Weights of a small self-supervised image encoder: activation celu.
Rows from block 2 of a small self-supervised image encoder, named by matrix and row number. Rows with one number belong to one channel. Each number is 500 + 40 x the weight over its row's rms, rounded and kept within 0 to 999. All counts start at 0. Numbers have three digits each.
After each channel's rows are labels from the 100 images, of 14976, where the channel reaches its highest value: "strongest on" is what is common among them. Only what is clearly more common there than usual is listed. The data: rosettes with rotational symmetry.
# convs1: first pointwise conv (model.blocks.2.convs.1.weight, 224x128x1x1), inputs 0-127
# convs3: second pointwise conv (model.blocks.2.convs.3.weight, 224x224x1x1, transposed), outputs 0-111

convs1.4:566454497442488508488549449482495499534474495501452461511481544472573490509527544551474526503595453460512500430508483465497544492515508472568517510464491502511529519446456475531465435469475526471515455508534470516505454541487501426470475435387507513507453469552452529466548477488493519586518513472517516501459524578414463430455491526453511390523425518520564515398477485503475539516442
convs3.4:467512503548419541474467541505500536494432627479488414496490487498498435412510518443450465438518458507481518493612521477482521464610502544527522476501444631490490445469466467464544534526470486477528539450492537515555506592618509476424532585460510461530508526519541450436533537471434495527493531503496496526471460457565515525513567563503
strongest on: vivid; grey

convs1.19:531483489468477536458462578508481530493489488440519499463473471460472532542524490576481508513558507475518480490448597499443480477496522462433509484422484428486507526531500546540513466507470446488546522593575455481455508610464538509435432502561555495515517481497544458537472536523496521527533548481526462530535507433510451488439449475452548511485483458475596558491442575529507488432539
convs3.19:482466524367480508504548465461463485479535428412541472427530574497532461486475465484506472515498548422462502483460390468426508421530489462509520442458466375519489498532497442449438500506523462462537471468488522486560491472464486515552510516463495536529505473447472507493480456466502442492454471507537514476501485490532476480530446476468
strongest on: off centre

convs1.188:522535497483493517517525510469428501522514458461430414465464519453481494490436468459429508492508525532483443528555483582470478551457539551564478523402506432441513544473524518485507536515567472483488514540473470556447525540461513513515551479500525541592570481428472495567535552431465572544502496474502492524467500486534487604504558475525519466501463507445482565567466451461485528476489
convs3.188:527459463492488475445467486504513489499499452417504484502517437533479492535503470520518506503458539506480618513539473500521563421526525518518482519446507503556483463513528556501523548602556584522521537451500569561499487549451450468468568515463514415498472473518528509443453583488484504587485525494541481455575513538474455519522480518553
strongest on: off centre; grey

convs1.155:493558475541486508496412557431512515452493453491525519450466448475439468542538497517519514495498490560504479550516475493474444517456541471495544482486513499477476517499488534502571480482488531490568541582540495553501419503528520516404478461436541550450544448551451491460471483442451526484499586431573454456512499433548434487469526526502504545508473499462534560562448607529491457471515
convs3.155:458512488524479519539414468519492459420548454488460434521486471461475469545457504437521540477475510533501504502477512438503472559558563463507480431490461483508403521529485498453493509448573525563470525459438516537421512459404486416505545493518490496427492469463520560480501557548527402493489502477524516552500479528476569487485465523505
strongest on: dark

convs1.36:441499491494471502487490584486498475459467520482507495502494499497502490554502487513472489514540509421490475481520511524485515470497484498499413469492853501489508482481482517510521497515525503481504508499497526479488524522520515470468502501517507494482473448503500475509493498520512498517521477517519458474468475521507505488483500502529500489456537475507481507493496510593508552466474
convs3.36:510522530499604504511495502566577522458475476506482544492501463513505544521490535494533498536474435474497543510511498550559555534493465515464716512511521479409527512463510543501445561487500531519568546476532425525490497462479470503448514508551499544518525510423523522510482540410489533551487477520477488439498506484463559472512530511501
strongest on: pastel; grey

convs1.146:471533536598535431482455508453481447453547525477462481511403518519522550496515537488469454464577513550518483550533460475501494433526473492483496560506493489426488528486445468546394496477513504488519530488488511520469476471495586506538438526488467522515462459471474528454511408447464533573507517503467463503512492570473574422552455529488487500503494442487419452464541476536584566516504
convs3.146:503461503508532510504520433567461546525541529568524517583495467531524478505552467506571534502453492478548551520505510547445549464559567584534535523507441490545473550616519457501451537438450556495490511478496452496592527509593428567518535455528470532555502535510480485527493479495515429508577477543498496538518502519521459484446515504497
strongest on: off centre; grey

convs1.7:495588520537493459457507512507504524526502567531431511515498523512453565524512577526524520505579467496499411489485464468439503555491525514536499481467521557459493501506510507515493487529436517509545493510502449414515474454506507606451496452501555512535481467402474544507510488453503560447576491488523560563477501479516421496591451510458466458533513428607431518541475546468529508502497
convs3.7:469444610454494508503466442515541503559474528471481554495447469521533449503447422547531547491486536486463463508499501518506473440543535498534495531504469473523485463432489413487500528552611446450487507538500521475541461527482425519441535507546534485546529520448551487503537462480459563493509539520453461503456539502492506540521468515486
strongest on: off centre; grey; pastel

convs1.200:526497466545484444527512458442422522469459535505471483504440515549502496516529483423508535476486518500447549489534467475461410543499573556513548467509483572510560536457430426464487490560526517509458528441447536566510499437489520507551488486548528621528460465423532417483464514559461528546494475548529473479467498471440492504507478519479494443488502481523471557492507407516509547567482
convs3.200:447509477516446439529528457525454555447487546488557526483503475482509521498492487575568554573521443524526472447516460547482535527472501436502465532445566563540541435533536503461511462463434496535493602511541446490522440499481542521509557484525508460428461500472506525526507495542540522485513466510516538537510520541460486471579482558453
strongest on: off centre; grey

convs1.125:489565498546468459473553518448495491426512546461449503489489408490430546545459532473493467469473456585452485425526494503507569530556534535395504586473469528498486499528519491487425530448486508464455521473529491469460488472425506488431491517517515480528460481505521519470540554563498561537473580528443481568483471516521458466429457484439461446485513511503471517438433509559532515501459
convs3.125:460447557490480558560494519549450542528449497429520443424468475574489531525475472520445523496486481482522527542483476452470476517520499526496502546486559534483512467443461558444550528520481518521538474538493490488419529491543463460419488545463520473484574510481449427562441528497494509593522509443511557530594504471512479501506563501494
strongest on: off centre; grey; pastel

convs1.175:519497478484489556486491566500483489519432454511543524539513466527526466527465513497469509519503514476470494485509429476513494498503548494432496519533513419535542517461498483451491472446539527508489467496585468553484462464514504466464509540526448501484533568471420541574511456447567565480493381511526505533550461515519485497443496539474432455490357554505415474495529599510522438491446
convs3.175:517533436533496540508522519536537524469516572503500483437526518414509517534480540522481485447516517512458599494567513505554538444437555555454484520447452591467556499571542544488489473564442483541554499445574487418533463522453498434502454402539530439484440456542569488499486526511495457522443560566521497429504501467532472491448526532470
strongest on: grey; pastel

convs1.147:520485451488470514489422521495511487463429476524528465515510544569440483495514532484459479501449438478486457565563562478493457470466459511486513492487508496521476492485461464470512465538557480468501486556415459415517466527581539528490514528498565507489496513465471573465523479508500460498538574509469377506461472394453558495529492482562471562536552479472545516530507474493620535433475
convs3.147:526501471480543453516468539510452559485527503452380480522540482530541616443470447502486559458545444565474508545518473462557499582548522485496527523448516580495438518584515467543519543528558511576524463542517543512528454572419536488489516529529501530514500538555467438548501480528533514543483506514466477530466518540476457521529478461485
strongest on: grey

convs1.187:528516504405452564480455533501553510499452490506503582499478512503543442502519483545492493475531452501416499485425504474510482551522465521444519557436479483493491515466425489524544500456446472493482439511501550496520538555553517542537580554485486593490438477509441537483444495510527453470431538548472531519546427507578497496503464515492524526493586534489576562510429532557479442450496
convs3.187:550480515427547522495452483490501510502560447501596537531585527535471469551458535493539531484459476518569546481511525474550466490478548485456514562477475436467518494463578506435510400468478522445477547551472490487496488499616498444525448471507488520429544474543414469439458480461481498475426482510460468483552522481509519443486584490541
strongest on: mirrored; grey

convs1.185:511480502415461488484522497579529545481499506480436485463492577509560497477488564512524425529648515484496494469446458562513454463507447518523466555540519475443522524502495432463486517543532540433524541534442517471483460527422441505507466559460477544465530534507514502478481616509467491525533438463504435506616503480495529445467465538469503468486519490507442480468519523492489539511521
convs3.185:467598468468479500515564449513508522484582531400458430507519494461520459546545506538467474422494500555530456523515476517544530461489512468487465512522480537495500542536586540478514484486510405479561440611498399518511548483508609502516495431477536478600468474553524549534557490486597521520501486483516545450522509440447521486415497548512
strongest on: grey

convs1.136:494498499469439558530492487476506450508498508451526547416534494395489494504480493495362497531481487571439531504534493455500509458476483514502529450629499475496512506500499527491509442513523546527486451486571539463522505455510595538494512495524565532482472504522461463474499524432541482471454537503482489514432468416431595542525498417418498419467526473487511502505450499510492479509500
convs3.136:521544459507517491474466483497539431476448437574401484479445515445487494477482519454556515479471507487526465519496498440528462457443445478476498485526441444575480514481543502587506526505484510529529542512492527454476507509599523502469479551523429421553565451495473569527458556540538476518542492571475541551500551520486485550491445557514
strongest on: grey

convs1.34:500514527492537495485527466510503465508489553431504557475517574535473521549390486531573470477485478476549445541520375435510540525446515522516501488547488495577547562493493508563540537498534524509442490515472446466475445432463538546452524501487562485506493494518515496538496513517437581533495435530473448358542471466483538533472497522528454539485452506525489581468544483492511473483494
convs3.34:465536485496542512562444500452467470479481577519539502508513511521521509588496465456463436486503450439509481547564551470499500512475449448531559535466559571549493478551453367484503548541415474537535522466535468492534517517443515501488459458601574558517489463425459503466506593499515486518521458520448530505462498520493550500520510497509
strongest on: grey

convs1.117:505529565525501537488534516456480423453494469457455558545502509512563500528517496495496500472637507508570520536460533465482458529469513563511469574488457492416502505503477490470488503490555511465485478478400415482504472516423474463424499463518499506583561517451519457573485564409520493479495547501509548495490530506468465505514523527466487520482464525494488486510445450524503457384429
convs3.117:559557583480529457469530474534538522497566505507520582536519559519516495540543497553551482455533533538503516551481446450511538542570502534509521604509547464476373575527487451487480504462536521480466432574474517443484444508464529584535578502576540495535472469451533492520538523523561411515480427547529528478422484554512463497503530494428
strongest on: off centre; grey

convs1.14:490512489474516521491504537496494519509484378471448441520511609527435435546490468508504510567497511502435481437512525529436458438508484533505533525585497435538491543525463430453470446377472497485497430541494518537576417530531546563460504510446509431525469493431452533486465521537480498517484445536452457541498450472493549484533485491495499496487462478504457487499524516533512470534434
convs3.14:544497566480512541532537518521473504464558560494506477480538516504560464519520397470573526553475547485513498551486458476535446475451553464489536440490513461456441531562501548536495465496481564526486545522449470618504549575488504572551428570447508464487513523443508539492513506523503503496460542534544466483601540505469462519421425465498
strongest on: pastel; grey

convs1.39:499494474493440537493527470459557411516520496533452540542538518557513413444528536457504504577563477529434544494477495492535504469521449500537531442521546461510497435521453505478490433498559514495535504509498461508520460467523543507485536582455485495595509557512532560444515527472575473540423517553487452488488414537479524514511525493573512490529487432540439486542459470519386530464500
convs3.39:457601514481422561538533500496537491483530512487478406470494445564512462477465530505571522552463495483496451443465454465512488557598552438538440476520513390461365499506496543451485453484476415465472489468483472505498498505472542475478388544502477469507495446465529488521448457447558449514456515487570490482492537475529514594448448502447
strongest on: grey; pastel

convs1.177:495527471499547424419493514428524496448499501443501564511589496502475445503513450554454514493543482536523436512497558515572498469505591496535498507467523544540586484545480464532517455553451513539501486519496520493569446571503461514549487477544511502443558463497481472503472498481412517571562469457481449552535445521521460520463461463548485528541435484514557473490459521525447462415450
convs3.177:515558518504572524543546543501491490490483507471383475414524619550512469461507460491569567468471517483474520576536464444530498507487483547484518561500479505480414507583509471502552519533520496417546544537487520486492483490511457548485416538521508482528577489476568517470476549472460527487459501513454465508506536503466499548475485600509
strongest on: grey; pastel

convs1.120:517520538548547477565490505510539467530447542441466514413525508498535434507500520496546436446525486460494474491456512436508512462595541560555478506526496473564455555458450504523515473480478534499531548510489532529461445506459518469486522526394576449523492523591501518489484479511464486490506546472464517546463511495475516524515489524477513484513445520524544462549536382463636517488422
convs3.120:508486459449480435423535520490480487500421556439559525459482517420596496463554519498515533529475522531485528505519448594432541458503464520474500471503533512537535477564474543537485483465459547523460548521501499522529451515510580494452493503484512552507543576472505516552532403462415463477512513539522476426484462455505474505472493537519
strongest on: pastel; grey

convs1.144:431456493500492484502438509446481549495510530515591512467520504488410527535530484526481469526469556557485534506474506505549457503495463511437513513511514509494479465479528544499454417559515539474469488490483451479554507497505495462509521472504515523468535508593516511421409439449546539501442492566463455505473551459545537399486521440511538463497412544438551509471505518509386553451556
convs3.144:497506489518472499499491498507520562468486535533512547426492518460477549510471507483508479555541475477548467546479548489454511474454468542504520583507530541532473521584516518519536514466495494558499445438451493456517527570482479532512511499481508506556490564486404465529541468537541431540559487517449482480565541517575459542581468437513
strongest on: off centre; grey

convs1.140:459509515477551469538515443482517518505418570542517478483508446502549526523499441499480458522541530518542454554424482531513568488528495453512475435394524472511479530525461568463553441547448493476506501465447448434574499504509434576466414389501495523442513479508498490502512521556497462517485473472485411543486488536495541454506480532518479562499511524495505557498505536544392542523498
convs3.140:497459510527563530481482536547482446530545523554552491548571432454507502473449451507492509449458509515535431518470491589490542503497577529465520516454468504484526455497546490429532486428539542572479529434501413550487484435496462552502534574461464438491537460469463477474525499560481526393490478467499465511462484460435468415448559560516
strongest on: grey

convs1.134:490540482437514570483519505540516512479472587576503483489509512584440495457453519475427505525430467463461501418547495422515509443514478554500414529549501500472495508537504501474508503531537480457448524505498555558499498491510556526455465491557515515488566475466515448518526588527434479431505471541479533477521483498548511548557481455498489525519466530461519521393509460475381501483420
convs3.134:518514456499457366461547504414510398515479452480514553545607491428506528444540514493514476458516524452484532521478480448494503498518457517484466524550591538487503530475567429466472489487493566455457482511447499492512497514430558497506458489493511516467471502501512445544426534420534512536536578526625508514516528449529518489504521545440
strongest on: grey

convs1.35:517506492499471502518519486466523473420474504492481523524501454428528456508616426553474528501513476491491484497597515535513483474478605485472479492416494512541496536539565492524549483496514499503468506502486439449538533457516576534501534462504497509455473472435495513474504517427574511574482588464545490454531392537439518490467471527461500568549445534512532537503526565482573478507569
convs3.35:518501469486521469525403584525576462578511500548565491552483482482464483483464452568489451462510542545515454518464497569538508473505478442490446474539542543482538520464505524502491542488515508513612484455548496439538583504548495514487514514524497536572467453440563461568513464557505535508512577479463499492575566536534493463514585601488
strongest on: grey